From a checkpoint of a small multi-label image tagger.
Model: 4.71M parameters, 24-pixel images, norm batchnorm, activation leaky_relu, depths [5, 5, 5], widths [64, 112, 192].
Training: soap at rate 0.0026, 8000 steps, batches of 512.
Data: 122500 training examples, 33.4 epochs.
Rows from block 7, named by matrix and row number. Rows with one number belong to one channel. Each number is 500 + 50 x the weight over its row's rms, rounded and kept within 0 to 999. All counts start at 0. Numbers have three digits each. After the name is the row's rms in percent of the matrix's.
# convs0: first 3x3 conv (model.blocks.7.convs.0.weight, 112x112x3x3), inputs 70-83, a 3x3 kernel for each
# convs1: second 3x3 conv (model.blocks.7.convs.1.weight, 112x112x3x3, transposed), outputs 70-83, a 3x3 kernel for each
convs0.49 096:503405503553457442602424377469496496377462469628529470507551537529620584482462454491505529513560520513562588572513547481478497431497452565544522551457545567506471531448416471468472508451503538597465464523421407447453554431442470445371524498498454496360523435470490543466538465502477447481551456442501526455496459492474523530450505516512512508532542533486563505547528478470485532
convs1.49 095:599477432551555496574563431563554448541472626538519494535438536512660558502497548491568529530505486503468415448437521444550509508512543506490537429481444480534513452529559564493544496526461499570537531517454489548546469457524463496446352473498476553526571443396456459471367546559471522451504448452459454557526476501503533450520501487527458484516507487539529442542414406524461449
convs0.50 094:506589485571512505533564555597497421555455472523445507439465368459496547586507512420348494447555545507478454449469501468503455474404407341435416530453583450532569473534490459437426482548536548561606505540397455475454543509529424477425486465445512546426546524447435460455542478533528510488524478502517509524520479661460411533465514514569569478455469500464514482478532506417480514
convs1.50 095:445402433500540490449600547381584470533488442586467624522444525612617537479557424572570476525420497546480373499493463546523551472515545570559600479464531495508491501527495494526480514555538511441447436605506537435410510538486521518538504505593454497563544556538487432444478535523541594557533510428441537541482551512499474454519495502501463469419511489608561537530428656453523520
convs0.51 094:509405415477545526462497469418466562517447494496455526469492415497552496520460473502551529469476506593471476578525496489537540553549481578582588591510495578506521471437505543451460473453488513493454513625649538566451485468443497533409518594513512431480530434518462500565478452529518502431432549596451469526544561434583388465541530463460522467530492473490549586488544500488544463
convs1.51 097:497482433551493463415530542474547498552532464498532511433462448480454451565532460596496430541461486421460484529427557492465425481513510548514392551494468492558541522552418523548521437577478470540534516490403589528454567518542445477504403511556448579520419502395550462508550483433530550549473490497493502457513525512498566547520449509445489449492485492521499532436454411481442477
convs0.52 093:529427474430506507445512487473491505483535474533480498471505476473440463559534512510524460561541519566508451445487459458457464451468423502505529507507484531566490521526519436503572359498509465464419480518502548505541512459453594471532452453468528508420715509498614528488489424462392419436461419451496468514506438521513488480543574507487494519499489464408522457469551451489528427
convs1.52 098:440541509425390587540533430458470427527409483454435458504431473488544438504526509494492429549498609491568382553424499559535522621502502535454471447430443478513464494451496524505521499522434557577478600557474505453511529467517467497521525586406513504504538535373561435455515529439535537545522568533466591528505420557584522589488529509466515470452472527554467539503452532470418429
convs0.53 092:500517427552531520543552513540416529469470422542407485444543596481604525524466514435554498447438557434464523453492524517581529468540465431515512559518602514521442584500530476494490484472573484502544509520425544622458528540466531461491592487547513430444518492572493460420412484558559551447508487522487483538555513521468545457541538484517546505507570513535575476534613448419561486
convs1.53 092:482578445535510527438528543520561397433516443427453438488535555534390511523559505433495497461538542540569551557550499505462437522520577562437507494515547441516493519511545485528520520453473525503487556457421524437412423522482476516554582526431576550510504531518526570557423443492460520518422500503454483536499473472555547510515475579530475495463497563513533551524571523620470571
convs0.54 076:433537482550440519546471442432490393565445488523556505567485522520516570474513432460470527485469464536554453555600549430503520495491551427501475416451577510475442529564524582577575639587566534409472451420456443424523536450464461403394527523463451473506463485464476429445502530544530505474471462551513546460460468487526494496474510534448438436483489546560515474530483439517548432
convs1.54 086:487504543557536511600527442534505493484582519510508547491501483555504483550558513518522507508457470480577490530464506461499476438391486524506480521544552369498511372381415462456422388407412564587598557511580531565554494490580535504450593548508596508514488528453523579519496510532503571511491557486532478520542519532455467444525531560575576501543586556490484543532510480496581520
convs0.55 113:441546515495521476452417645499512453512515426503450521445485569513507499523502371488405555443536440483460428461498510514490494455513518443473534489541482515592534521470475499541496467518472531481433439459529515500452460594479457483560555470523571495457513405593449504467498503441554434540624452433454505528436482434421465502541504453513527461491533524498509494483501525543532528
convs1.55 108:510509496558529567450486536479465565456453493450520580441486436465433600457480480370520497529408496436467448476502519480554488486496531591495475494506491510552474575491551438569539484514482625519502586520525498505551508453435494498516575476492578610576476587461448458605532511488452466540549483557450541498618478525536542534517480494481538452469504456555488568446501358481549510
convs0.56 100:514649543520444522496577577404455404568551480443453491556502469628472507539482497491487496462513511388519572507528501446555474470484549482492533441504494501591613557489595499500570473379469385473520551517561531468574500488538472472519496477414434455515551535521560480477577574466514555447558470513585524540426479583481335549483465525495529529507514531474471440415502491498447475
convs1.56 098:455598465525630476376487498497471617514472407493483497425499507485433445458488526409541558438403512509490561432515470491516511412465454485501491583512528481477534504439463447487477436466387392462527469471485461525465540509468552548547499501549535475625493532483511560493548514571503513500534482497545550463536475504524481572500485470484470433452506417524458498449502525463468544
convs0.57 101:543382500584608375450577561548413562520449496414511491612480542524540460495529365557536493445456558507493374456535463541606501578549487522511438544456433575541489483518545438450438478499475488507540534491459520527501474601494406484526476353564556458449443536496566431405428491555446477471527469414481422457506556460490514587511542481546606530454569498482471528560453411511516478
convs1.57 104:441478531602490458548542529538503508485480483501488431496539461521514409413484476491448515441489453487526543422472548498452473526528494457427408460500390555458481482440505524554410510530486489589548469541594511419441414451444464433549486510504498585569393396497570491394481563545465552582517443625544498616531483491434524532494488486499461453511440489488582485524546402493537397
convs0.58 095:573466462545550378444405517565470525472492446527466499571545527473449543457460467479533547547484530577521481541545552499512550472546482479582551524480574568557539514491483520497550468456481473438485404506471563550441516550577551588512540542565472606493468571502485536504489500443412473450513512517523502461489539510493509444474449512417519479435417418491541518549502466516485505
convs1.58 108:532495501549502532606516459467537475543562491524475492524485488439462489400423475376431469516492432527505511486454405455439458462432528513453440445425462551545544528474583544502569544500514497539511529482496496449535481485411526427401570518374440533456521476524487517466542412502548443585528584544502512448446373442520500489511516513499527497503531606508555465514496478521442518
convs0.59 097:464493443457421489414528585512548435436536435475537569489573504451558456574604370433397468442481523513486512463436492466504496426492450480543506475410520412466429529492496523445486527417449491573502468553573490588511459420556477408444456506508539522543558498435449615465493537550520504562629538464476534354555550515449534559511504493526484472484464492512539601565501444462445565
convs1.59 103:496502506485627512425443481468469495496487557508416434514459529573532504548518494469467449478518375478567552602537498476505493571523479547521479563482457524543490427457492522506447439567522439458488422530503535528506438428557558399463484593448461437496537539531502550427518496441637508485508462455568511469487507555486511567469521470491567538495510490364517475610517547475548535
convs0.60 105:480503562472484493533450514468511413453539453593524481482465446564472506509457507466490468405481538490499480431541468549554469474565473518559503479470484510470475459555491452565535517515421539480536482546478438434564514455476557558545431520516500497592458469539394619499471508490567498522583500435481512507541484438478515498474497520484536524535527464438476510611579580461481485
convs1.60 112:527556542552522483517503422488508533533504580577567528541433493585546386461535612530501491476390516463469463510514459507505454539533491486461532477543471543537526510566514468426556567455498488394514493453485442571469466543467527409496428527420581431513474558452437586527475479476521489506540579617451506477517444474472528508524488503497572539456520481531557677416531578502530442
convs0.61 113:558500305582611403462609502487513451474405502504474512425524599591498485611447382501521473487453346459524531494491478488502509455491474582522480514574468509568530449412474519575466486507493602418408532477493563574426496515514455466548513482513472549533544469515530447531453445572417541559483505533523501444451574497526532527483539507506516477507501485444481497573594592510487573
convs1.61 109:521486565364464568449475521500530462529434492576471512463557490455495454550420484478501425478463553546550588518525409554439495521510447481448479474559494420437448509545502503439492498603587455473517419506435583559508487457476456466530500547533412509487509499412580470491601561552501437537576549479521548460432504491481455447447505460511480460452479453515584461544506543551526473
convs0.62 107:451461515613443511462366588488447522589398540527482539532555511479566487506477530523469499526443555453452471546453543577492522460499499523546564525443391525437498518440450526399516551512435455503507458541549564628427447505422498499453484460536571570553409517354620510397400486556448423404518478473512429436473521462495565514526512453521526510515527462596543416561549460512510424
convs1.62 112:490507555401475452442504476465581448508520468524480547409564545576544573591509504558546439561489417464464538471576468481516485495540528497468470524525397445430548446520492453421496422579436467433510425456462456466575518583519440504565595390550548512403491576530473513482503460485550520511487562501527498503504460545521462486494496491528526482476526461498467579505528482571448476
convs0.63 105:518462432517546464523453465470481415508477588425520487463504516562480490626551480537443479467442527569446516579528496396468465545479538566508417463481498450508444498498438494508494502479510479505511400550506548577546486522552523472514485366396435479403620568548545482586454579509456581471499423497452474462502525451421507536492557528538511519474516485396502464610551515505602490
convs1.63 109:603444462553520534531500546436438538504573496485528517483509480483553603519503475505553506544475475533458565501442421505507553470457504524426418373492523572519510594513562460511510551552473485415482534513580465493527477516529484385520446493514549506529539516482493541562513518453543461570480398456489385426459457444559487518555507531474516443511519491487551452476440430453498550
convs0.64 099:520532436475457486555561591498452469541428400417433485494461484476452481510445559490468568493486396485428470515525465504535481464514430529558509576509531516541538461579503482582464492415519507496432501430431492432533551516428392478455504565531350494502537524430588468441442569486422481444521464439457486550443539412552590493476525479493530526495511457508496599561615443505352481
convs1.64 100:618524540464494584397494572442564557403558559634535561424538523509547465450426547556538413525478408467419539525449463564483544450487471439508480516478548486447522562512451479482506420452471538434432522449466476504489521559565421482509463462501505485457444534461475499481572517456542501540558506495473481447534511549458508487514532512505473480456475470486527413649499525428420558
convs0.65 104:410457454538582499567629499479513428494437468520477516514467496560435555423525490512531497567457445449415445467483473497473495538497488455470511407525515466530494538493467553485539550436477464414481553425509494464542421494582421532585517499484473610468552563526574508441580471440545443536465505543525440456592501455562392587485529467492486498506462493548542442559527413530492466
convs1.65 106:543554534593445481588393514583566548538483491505477503455466512516411456425511414470455477451640502538523477515499520569468538426544531466513496484527586485497531498477502490562453525498576520544476554481517507475484485556497500439516556459506416556547478477541539551467517478498445484446504471506500473557550538501539474494442491423467532469532559496487416474545507466524555456
convs0.66 082:445516436528558478540484568527502419454376442492448456530542542528536500538581472475499491425496446469539427484408360422416375406408481495479462524531484477517442567515409436509446491547444477466525562526447553531435545499498476442396506532521496475534434556479572485559454546439452515470477471555437430487497526552494471542545565499494516530533543559503536480562557441499590450
convs1.66 078:482441534502481473437456514386543441476459409443505407424490439493465355520437507515575549529553506544505483427484347420424360328455472599479528600555551491494579529489512479553525556515475520527629583539515500429495554563496460472463526534589509529538557487516539488552485485427509524553473492454533459510514545517641572565485535491478533498478524498564501608573480507466486489
convs0.67 118:623424432376432472450507512453547474445466457452479529490508585528556552543467379538422550488506518436494457488520477517558516475510494405509462465512512528539507541513479501527512498471467520497520501457437525504549611517660526481386443454488530608560456471423513441500433522376527471755559532404480547528496524448500530559511499486498501515449479513439556558655470392375476531
convs1.67 116:595477435494392541439440457450517523399530503491470586528531621516381459476480444485445479430472360479485512519481493476557523504488513500457547521550505652456515532467509507467475517508526539570381413432437434542436414435485457531504498513443399453460517435555471426512498427432518514544523446395503552498506463420420463534543509503522535522500515483538438386444590520507487459
convs0.68 103:466520458455519506534513470502500469548509440528479460461527467414457564389433489401479526510465455517485509552497483533538484520584503443506460511443429581563547456483488534407472482496457562492503466517459423504455542417559507511506522496434501473549537532467500502551499567518471544581370482544552445434581550479519520506534524504493543531490492487469558442543568409544506468
convs1.68 118:486493527488480504494480511517515460517536481420536548574558537396454528487481445420411488504398443427454515529436530526486478506522471562607539499488418496560495430550502449496482510477522511508536507517498485495487475475472543493490557505475567499530474575461467535611517598509398385515502379526443423461418431366484429504483518536508444480490491495537508546408477524520533526
convs0.69 102:491566473538396541456529436547497486498541521564512521493372502537483510462499546488444419431508567421510487496540466525436461447499528467561437570508483504477488453510475527501461479355532476570522482448470425463493508559544568524550465447510528440477630591483468579540438453457536498434575510442439485446398437440483598396474447493408424405458357467535501453365437462404487567
convs1.69 099:483435487458469468484406498459527452419437524484536527486420510535464490512502475542545622447528457580502563490592489529485518514447444549606533564408433550465573488648524567470529439516579578529479603525508522468488470544514450460488498625568527472484522412495447605510490441559548502453473563482534498547517479487563419529555585565511547549515567476454524475563466601551562606
convs0.70 107:531430664479518395461483517490537481471526452562467502528523436525446484520461436421395444496447444467555482467544496457507518503539477437494534408426512461455527410477475584450524492549489569503494557504420504462536428442432449432477515422480494554423445520480523540447436509552567499412579548544548456537459495516472493467547547538535513525521536489594571520563472533477511512
convs1.70 110:491533490535460488578563678496476471500499510478528548573538539470550554460515455503478471448461537500540646481426462453546553447441467516518449493482563473504476453420481450484447481477518462486498557536478409470492438482415481516458595572562433513462525553517563547543466437537554539435432528588526488497477479475445499458506489443491475536463471503364394441466562564521606603
convs0.71 102:497630468505547569554513492446542461490476538423488529483422530467517596514478500491450453447474473513518484438439513470513554495478488442530532479494440502537457499525515448489534466500516498471527562430473449454513542527544494482432498501476500423472548410506495441538561439416527510566500527540570500422528560487500575466509538438549577514496582503446526480442600461410590637
convs1.71 101:447491571550572583597450551466538509610557483562458538542442473583513468518572529467450613458547485572554580478539474510475472484481496432500478454524476485488490431496459592544523491551524481551479520549461505503451538428540532401553513457587472455495470428496479465444547409499489557425501496401543481421435533466468517460498511520479469471534554518548468512615506401520481478
convs0.72 093:549442454562606489511515553536430528476462495498461462487568523531514487507496491478459484547560469539550459495491488503463443525540456544459491502462483505498474465503427453507524449488508437535530507467516538426535538496436477414469525494508435483484455494556470502487548530459488535495486476468430535490600492533496517468505502500503533534483513479378590460512464495523584479
convs1.72 087:514388497467476474504481532481525517447478510492501462499523440488528460490472531603506489552499576529533587580418522507520554468454457570513517487532551503632591421533466440529531459503506482472527517511512485470460504491499529518465476587475540449533475533510474481576495425509530479516558498484466556516496505565551632553516500506532590494480512488465446495420599472448459477
convs0.73 095:472384463450548448505513525468508500572428570548594500497537521604578594547584546500518534520470611486502458466497506457437511520484437451480544524535479432436474449508503522497480534480480527546508546534518453459460554596429471445349535547518575443449563462492501488576482528460577517498527562530510482517497581517482433387404489485503553501535551534429458493481478537473467462
convs1.73 097:465474441622519479458516461450468449489461469553505568466419554487522503529522550450533482427510517522546477500453502472574434523515555469581495495597525477522467455425488488492463418364445511523550565532412503452517505514488518470494407458493502576578503468494474550495487485465488432512464479479411522471567459518502592488417478444492508521477459495502491443477483469518516473
convs0.74 098:491522581543487524434517601463505491524458458498428530397475520536492587512522612531574458545419405469453477482550471569467537520475552535586452543454432396502540448415525513390497382427515500368471537495547489396600511569525497453547508568536517549469505452482470499474504455410477441442411398469549493446488459456478392403468469406485459423440416417472528585499613439432473549
convs1.74 092:469522540454529449449535456467525474585464478408458511443420539528526497465497490466536564548571508579493496509444473484487444408484530486469476545474562454422472528473482418529384463497436471420469492556474522507487508568555612529408424504477461489544564577472531368502416441379462441519404474434479529437557511528467476431534578542562545534539490529475505487584459509491511525
convs0.75 093:515524442516485571527541452499538513502451491545560512544415490489536555493514457491463455468481501469500519492462445508529462488471484439445446522479465553494451463530500597439470468460486576442528527514510443495467493528410543504474459487503462426487514482456513524491391468537565431562397439540431535488451435473464518434502524459464509508488481535548466370512601610513504478
convs1.75 094:465466482518580491490412480549540501559531515378521477500512527466514524516497493472506465521453537505559509497510570507458444445493483553504583510510388430494470445504472473539536509460485531488443536503533517490447488503456523497498491481431491499437570511513562570447566556585472589575489417513488442537449484493440490420442509455485553559461458479447560455449496555493408470
convs0.76 115:569456532456522441510569475479500439534522580534539461427526459468505511602564368466472575515501499473471511492484474522508459519482505470468516501462531457412536417557520479555514445494484498586472497421556452424551542569514479399563553426508497506445537428557623358507568456454484452504461510453453430521473509499555456505524526482512534471530525504545507482427407453386559584
convs1.76 107:387496504504573568497489524552551539554544484468583535557524537560496513474617497500544469511458455517511448481444496513457583472523499508430496468537559387478485488505457482506508474544498559513466544466498438438525495528513489473525484454470472544503430549533514560498515428513433582478498524456542532482483515533504589534483472478514477515536467557488506523482449396493554604
convs0.77 116:472421508568437490494624497414517465465472497532532436542553431469588459583512418408464534527450468464487516500487561526439529470501510460492520524453531583314589510511449485596488419512526485564556475531509561437512517542505378568483428454510465519547413466516505484526491609429346587557428415600513509414497494503481518475527518470515527465521550510470512465541527526528484457
convs1.77 105:625497481493495599504500549526441534524515526570551463512495454519579498569521499578485559567594555510482574463527482523516492414531536437523427449495463410493587541503518476486547559508542340487439412439435341429442488587451489464516548487462521539443536513489464535507430432536533468463620456478492480544543544536504462520459437481572441506474468513394534421562435530510511445
convs0.78 092:531501460562541502491510514458510526451483443495444528540533522578492467555560518534486485484460393466490463609542503573516504491471476624515397575593441523442507429462480506574606526582550476487372405476454500449462505453457475483492524556582483503428528407478445453390397425460387539442512401438397440474445462482482488432499475379584553452416470446433507545515568530500564461
convs1.78 088:524490449475532509500481526527516536516550543449523562557544467603575537580552564457473482566507531463456465489491462508458543482462567476477437513506593541503481784586595566579558601670469451475580486506518477541485426477502438500476465513485450499526577519447501574618597608527539426579543566522502521496539579533500507501367417368410507416405415381445401507417489564561489592
convs0.79 093:527525340678444462496372560521439461556470506539473456444555654522542578451606434459461506529470513515392546428458497475474437461553437458483492549507421542466432438466466490470535482548503454575507487529549549453458503570454542560439637419454539447501489510591451588453405559419404557556514536507479393529440470515459459490473508496458516510440499455517472543528533420519560425
convs1.79 104:496505522507559309515478523503493533537513483486501502546444524496499368445590481440484503527462525426469607481471553500579460530570468552559550509524565484411451475460457502423532475424467501503509482507476561495498513546544480543581486630448530426625556509555435576402530462547432469531499437492470576504449476569551616538531528506507476484519495498607531415533439436531593467
convs0.80 109:446441576485480470519452498508510439459422481474467451458456470525564451528583586462524433572547516459495505487538455463530521538566487499467537406571527546462534523536409467581502528430531495472551460488505517431369498394469486427498518610519535440400548549515604476627507589553473463505533483439535453537452510443483501432495552472448523532524503507537471528444571608421503465
convs1.80 104:446422486422579564499455478581456512505485425591505525456522469570567526488518472409502575524614590575492479507426545478547472516440472507518509552460526464476444479512491546475493573520535556469481542497547542538536485496456415560515456570440531552484502508436572580520475356455451465513381481476490480515436438406464472462546478441446572560501488497459529512435518553522568522
convs0.81 108:483460562456581456498453481462494524422499583469499491480476531429479422473469463469423561474484463428467595487460513499538497461546533562507676544524587441414536428440496473460478547504469495411383566507500520495451508524466532503532486462389471542529534483423503485530469560517420459441518482551498492451546509501567494538467540511500561491507516489487495476527566491572455429
convs1.81 111:380374542531592499585513463531591416562518520434531433475479539439540522493527443566520569540530475495560431433510521483496506517461508482541618503539582456566427474451511436490459572546570523486564414488440528456544465493470473535454559436582544481506546480510514472483497494465502488518588521501524472540466490475469500435521487498472509459487504512570586539537530622404558452
convs0.82 114:538456469547515437503534434457509540468460477520427490537545528474481534398550512443457566457502412504450558520533489531566542487528540496454472560499532422536567454484503511441501500472478548497533430497461499521420467491455446511588478556551486529657419496361490574484503461488612488443472557509513510468489533506551503489542484515510532506491512514492483509513469506547503448
convs1.82 107:510408545577465500508533617519425435489571567518495533482483452435516511430520491558536576550494485503550393403456485487458474497469554386460556488535566534482476555502513538574490464486504469461536480427523503493530561407543369519509404542557467534504597457566549401575572543429534495497469475492516489389440492495462515464539527477468530449518460498493499559491601483493549434
convs0.83 102:557583590511445414513475457454466552533556490570483553468468384461393504504529537572461400491500437440571508511492475467515464463464471487527486443456412475421549506512489512530464501486432500548568508628462570399389483560579618475551477436510477529523585421516503598475508417545544475539507467503572480513466484443480472569508543522511526461433463442511592567549569552516422489
convs1.83 100:575546509427451486449492447543574457504532536574543509535521493464451527527551489505528520480478457416495425470487516399526540511494534482582479542512537562482471440533468545473430467421463542475431434488512432433530487470533453450504474479435483465454405439546506507459458500486439490500508481540502439467511548558395473407501532522528524507470464488526444492543634471497491505
convs0.84 101:541480496555453535457491505425542518503453425530476510431430543491511538623542445445495479493473524568469558486532491509519484509544526469464544480543429462503516445540435466473432476463439579527482608430512465483517553527429467502419526369515416549501382562510475542583512575478525513477493476466520402523458474479437518515497519492482533559548503479533553491528493496514476486
convs1.84 099:426441467472506524574444500508484549430481575523556455401555482542529433517535520481502459524462490528454475455517467500533501548523483500505571517439511412564480422467501534519470468521434530489411412472461478343486398420471473562535374504497467436494514498449548496657403491451506521541514446507513496525495532488569467531410514422429506452416459430530411498445537529495439478
convs0.85 092:493494464491498432532622456451449505494604506510493498487526501521492454517557510481485499441490513502476438462519510492656535544582548377528443592446547462523550461513452424503481490479543444511465520555434441476431417535492516476511511434522424491449537615537486492527569533477609519521517454461414439447437472546525449541411483478489567472542535524609482503479428571426512450
convs1.85 090:442544485548425532469498571574591497500467601584531525452501541489421525534508486505543526512498463568476500527504593592490542559475446494506497500540496430519496577452448475455501530493581504443470501513457395519467495651472461428445572521547460551461466342449480545551443523461477516508530473494505545521519460577578524635499468484456395528506510557431460492419541428449520455
convs0.86 092:431526428498561479555659453578509494486439529501512478517481477424573605484435502485473457531515483525454461490504475430488557491475535413436401560486470504559432471547412506476451580470588531599643484390492500450451548533528463565454557582514457534518429483494495539556528437493508598480395569549505476494543514448479497474409464499541565535416461528490540486501461442521489471
convs1.86 091:454383467537566450558479555517478507476509526555510489569579649524593518528533486590480557508460485456470455570560570599529524505444453491515543538494442497519508524502434502469427548503580501491353470439499476501526581558421587505504522370563502506498524559538505518542514533607528489533483519570528528537513465527565542440480494482476570501485530501547568565534543524521508530
convs0.87 095:543399436547493477527538444566541516549502416489423460503509509532612562580562475501487439452428566509497483509537551462549476547552510430497532501517520510482511561432426433504477457529497467507395402506390583510412470528408569427425587410530490526434469590533502469513402556503507592556445574561509452435494462469513514473473516513509505435454458478531599610378571490512480451
convs1.87 101:481546559471586459538520567525525491514536536452569456573487439379536487494506457489485512480576592447578559416493458485500502489446474543477574447515514470511541517444521572543539495579613549540484530536529530469561510426484508561472644533468421500462389468519488582452499431535428424480435554513511524523489487475540521480528528495553481476489551556519501531509568459528480404
convs0.88 092:519513508488537548486475517536423409400378437478374464429520458557459530486542522589511437441487495499465508543474423497431575458552488591576470538479470507456594446438540454559438417485506485424495474466516489420478490573484563497550541580519495459559458513506536507546399470494473458519471482502457467505454407520488393461548500475599601587511568526485637530612503540499488430
convs1.88 087:573583604574478493476483524520509448524534480578557483583481513567548431460466520476529511493476468541528517439543541517510494474517510476485534479541415594442529472480524600510579443561417520496503547489525405504544518519440541483389464443463549476531447569511561537490503547420540495501527493464487495579517591504498462524417447381441481462426443399557528520485530472598515518
convs0.89 093:599560404562558574542671579549511472479515405519549466576520550579542472528426397443491496515542525544562492375442409468494452419427457496532477444516532528514457510479412461528475497488448433490477444484614505589556468441455435487538518511456452500523467579522468483482515475458509402513563517559452474591535556523559503561478457479473509471517509496433494485546566507462454532
convs1.89 095:417472524491533510485521480485457483414471472497470442476394535441497504373451460551445453485467504452452576462522469465508479429492514431456469463420512536535599480465541437488512536496486533513384506473551551464454467461500450450536503465442489459455501403480487492513491566381495505454490525501491416515424423477397390528544510419540577551542559479445468448437503546512445502
convs0.90 096:466620591410501615462473529505508514476445501444584468482527541496556451521489522529487421419442514411467521483464525449470527489531544479520512470515476462532567500503478485496529546450458477406493486467555480443591516470544478507578595364534457544507534534510527504469440572422497530474477488496448481568450461536534459531461519500490459542428521545505596470512570442539570468
convs1.90 100:446555489460359413506331529515508527499594442456517571452490495503591474436562492470498514497419507526520532555505526542465536479487491524452358545490426559547562537578500464506501518531472414506481508521507492420465443445486455509562448518550501437492551538487448447550524477512526491534518507539519493455526529542505422500462450493508579458449468505459398578536444500513540530
convs0.91 092:399408534527535538496521591482450454402389475470455466495510484525516475421464402476485401417470463469404539442516566498525531504537551596547469518506469455519523450485464478517488477517630524460451533477525454471484558433509505577452445497492602526639553446475531424502527510457504517426511483414461420519352480530476524483469471477514555486448492465463537487568631517504515523
convs1.91 090:548563586545528511477494584444536528560510544548518581484463465536541470450535468514568522453392641477559426519492486464515537490528461544588505522506542495538521491594470522577564473461515414513456552437454412443408529467480564465504453492481458494423512415562514477557568425458467492424499535558557546605464519600567599501513470475533544446488445475465531470485474448488531477
convs0.92 087:475548550478553597420417510500439472461430517474451412491501517522484597537572453462450394471462486466439518508436463439487443507564417482479560488547557448534576507444505394499490421510538412547496383474538452495594486461444501503487483516475593508461492474415509520476550548489528481471614464429371491601509589562485430469530536471504533526525518497550516488545505478452448495
convs1.92 086:488558544443502445529528597607529545429446569556468585457476485594578513582537576469519520631528488508567453566513451417511419498494453537533521485423383441591594509536517522487511496475437426419475467470511496481564487474495448444456508520532443454445505562494579535526473426574481459465503514472501514462530484500469514473510415485493606492520479515464471583512605406459569548
convs0.93 112:434586567514529513556466408430453450391508530566455544462481467475458523469595564484502377511483539593544502454499484488499513509452524545527526489463471487473462541480561485454467443534522510585521546618477500458488439634580472566572539501420593447529522549472510554451466476515516454513527494434519434487519547497487440482518507482485505507471487464589535525530473519408565454
convs1.93 106:469401440544388595532628422467494449494529456555546378562520449573511535523469553497515372555436434458458494510555446552488518520468457500473477472494578510539411522476487471568486493474498445486491499470513456436499587466490540488531515509592497475550501496527547473558515478514543565503432438507490453487512473453515488526531446553490518507503490535566508558511552512519521541
convs0.94 092:465592615406420454512428549473535357580433454488554401333442452484505500465472522495475506471454471460526460464485464448523466500458446492467521479478436515450504469465544448459597466524448535469498535527459493502539509554604496501506490437440487472502617468425396534519509479470489435391523453534551458475520391459549483474503554488471546512481517503476489508565436510471660514
convs1.94 095:474445505584557429422477487507450504485461526562385513561485500514506548527560584524518409475479425462427531469435425518467473405490374451540488520522391480374436558497452554555570463511453512488496382430536514567465490500534512516484512569534473494488400525538456494422472400546569564484495444519451416499512523451498473496490507535528545522545509542513524477395493391451580565
convs0.95 093:517504413524496527564455467548546440518561514562484569540582458533493524538509463441461547476500491509571491465442483415404451385511449490547505529573552500472427471494462543466494408467476449569528437487499478546495417511482558498459440506512503411478507494501504458521490567551595607517454510531408575565469561680579606433493525438537606549510456502549454557507581547520545505
convs1.95 088:525453567513534484517468494422547454444485433449479388487492462464493493513493502467457522536473545449524483554504541573586564530560514536620550473441493437445603469536539469479485510457449541480604540501548549527546541505582483449431506470443614549483446511530440566454546417558511495505431547410412493566471427479456513426553556515502527457520513503489393446420518494422506458
convs0.96 072:512488441499572416555563445492452554444496468558455532561535548571530562551571410519449477441488539507451458456419373323341337419422509412531490611599540485526525511476460485425485533528548451545506577565445438529588519558446548520535436469459529458506505453554512558466456503486491499450538432434495527532514572556527549577464517468520562521486540450499475399541511435493446448
convs1.96 073:550544527557540569531567509500484409485461486426568421452491510580614493509435539542553497403522528537510483568481401405458437439438509508429480466410524545516544459476420403544410454479364458475464523490468484530480540481538498505462502481570532509538521461564534502581571471505491451522478490516617528535468472442471473554523474507505493490567507499541522513595541528544555550
convs0.97 096:423549428519496419483475539452504475503410449474468503474455535562506520523439416485462490510478501483495482494603519667590583528516409492425552513474574539554512428465515417513424515517459545529477560494557480516474527582501519470454518434494490436417577492484506462496475495510492470444523466517460397515547496489415430464543513528485511511473527501363504487571524522487516489
convs1.97 096:539493564572613530585517498588513490447555432507452501571515437400488445500496493487505486507470475487446462571520578503491481533520550488539542427524498490599471493538493442524435464535459485475432465460529470479476493620467562569431447524477423443474404516440546467410469459470506487526462484483415539541489569472513524525540527487481524480500442466577586612530512413468499579
convs0.98 109:515476545551565468441427438458387441401405518544532512563607501593581428522494436460438435529521550436598550462483465499517532444509465416493533514487488471445520469462468517511465482545504488456501590483603471360566485515564542477488485478519546536593500531421488446576460517508509474444523460471508468460510504487537503498522498504469522544545507527591556505579468549341514437
convs1.98 108:510464514478476482513496395501364492434483494373451425417457485411562479447462461470431436483512509457466572613539562434406457508593581476517548476525417581486472479523476511504475503409525536569525441512499463439596505575488590483520461453518552451500485489694528519350555597540556504482598531622436569552522527582543561580442477471440560543468511489450514501486573387452482563
convs0.99 098:502520520468528486538437434534507463567399473518464443492500534451574479501542447413479488398529604411561598511490464493523467420531439442507396570473516548486543512479425456580548548455565429548572458503597541506435519367509529481458551395503407525505454489508561512440486499511630490458515491496479555486414454535494517536502469420473500478466485503392484451514582477532436521
convs1.99 105:498551573554490482563635471489467544459487485429373563573506509513518521479564532481467461370354353461516581594480546498503488509447501509449518456495457464436479398492472524472466510483518468407494484484467543540451512571468448608483430585607488459418436509531484341529488591493506517481442557455485526570429566493471459495500489494531471545498546504448530510449533560503446434
convs0.100 098:500466515505519457474442531499570516454531478487506534547425424618403477521523448512521469493467536494498448472552546530591519532590430511508489488522540588475473488504575509480448539419486541519547632497507574474565487514559492421452555547425574491564498479509434474550536547479509551432516612501507484483531549550541528459455520465466484470473479438480462508534442468450606479
convs1.100 095:432545471584445468471446540473497504433518546472425486609459549473501441510528380441512428554433590579439506470482445474431432575497434520479500415519423572460422487495516492483454457528527513424431520502427486522524434542530542513613555514601574493491542561588486496546426611503565461501487499515504502515497490463486486457508493441507424466499542550566556529348451586455436478
convs0.101 099:447544473432455515486567520544527526478392517491612541503581497456521488438523409504502450451457502489482523447520455508394499488533513503494472474526440428478448521515549539512505506498470479522483518474444524482533497497536469460580489553456473434451507562457477515526551507616527472569442498477531464531549492495498484479508476436556513553441524490497556595610485504542484479
convs1.101 096:458464414610611474414404515463482521479454402487481486539486417503488527444447562469471532482516471458450517505400504453579453562504589517565489469549501578476489533510476524455560478545471478526478521530530487499546540499460558514537422591487566570526506435475538536550475485458506527532560511548561453480495559479551601514430418463496533458518535522501525496376536441482345406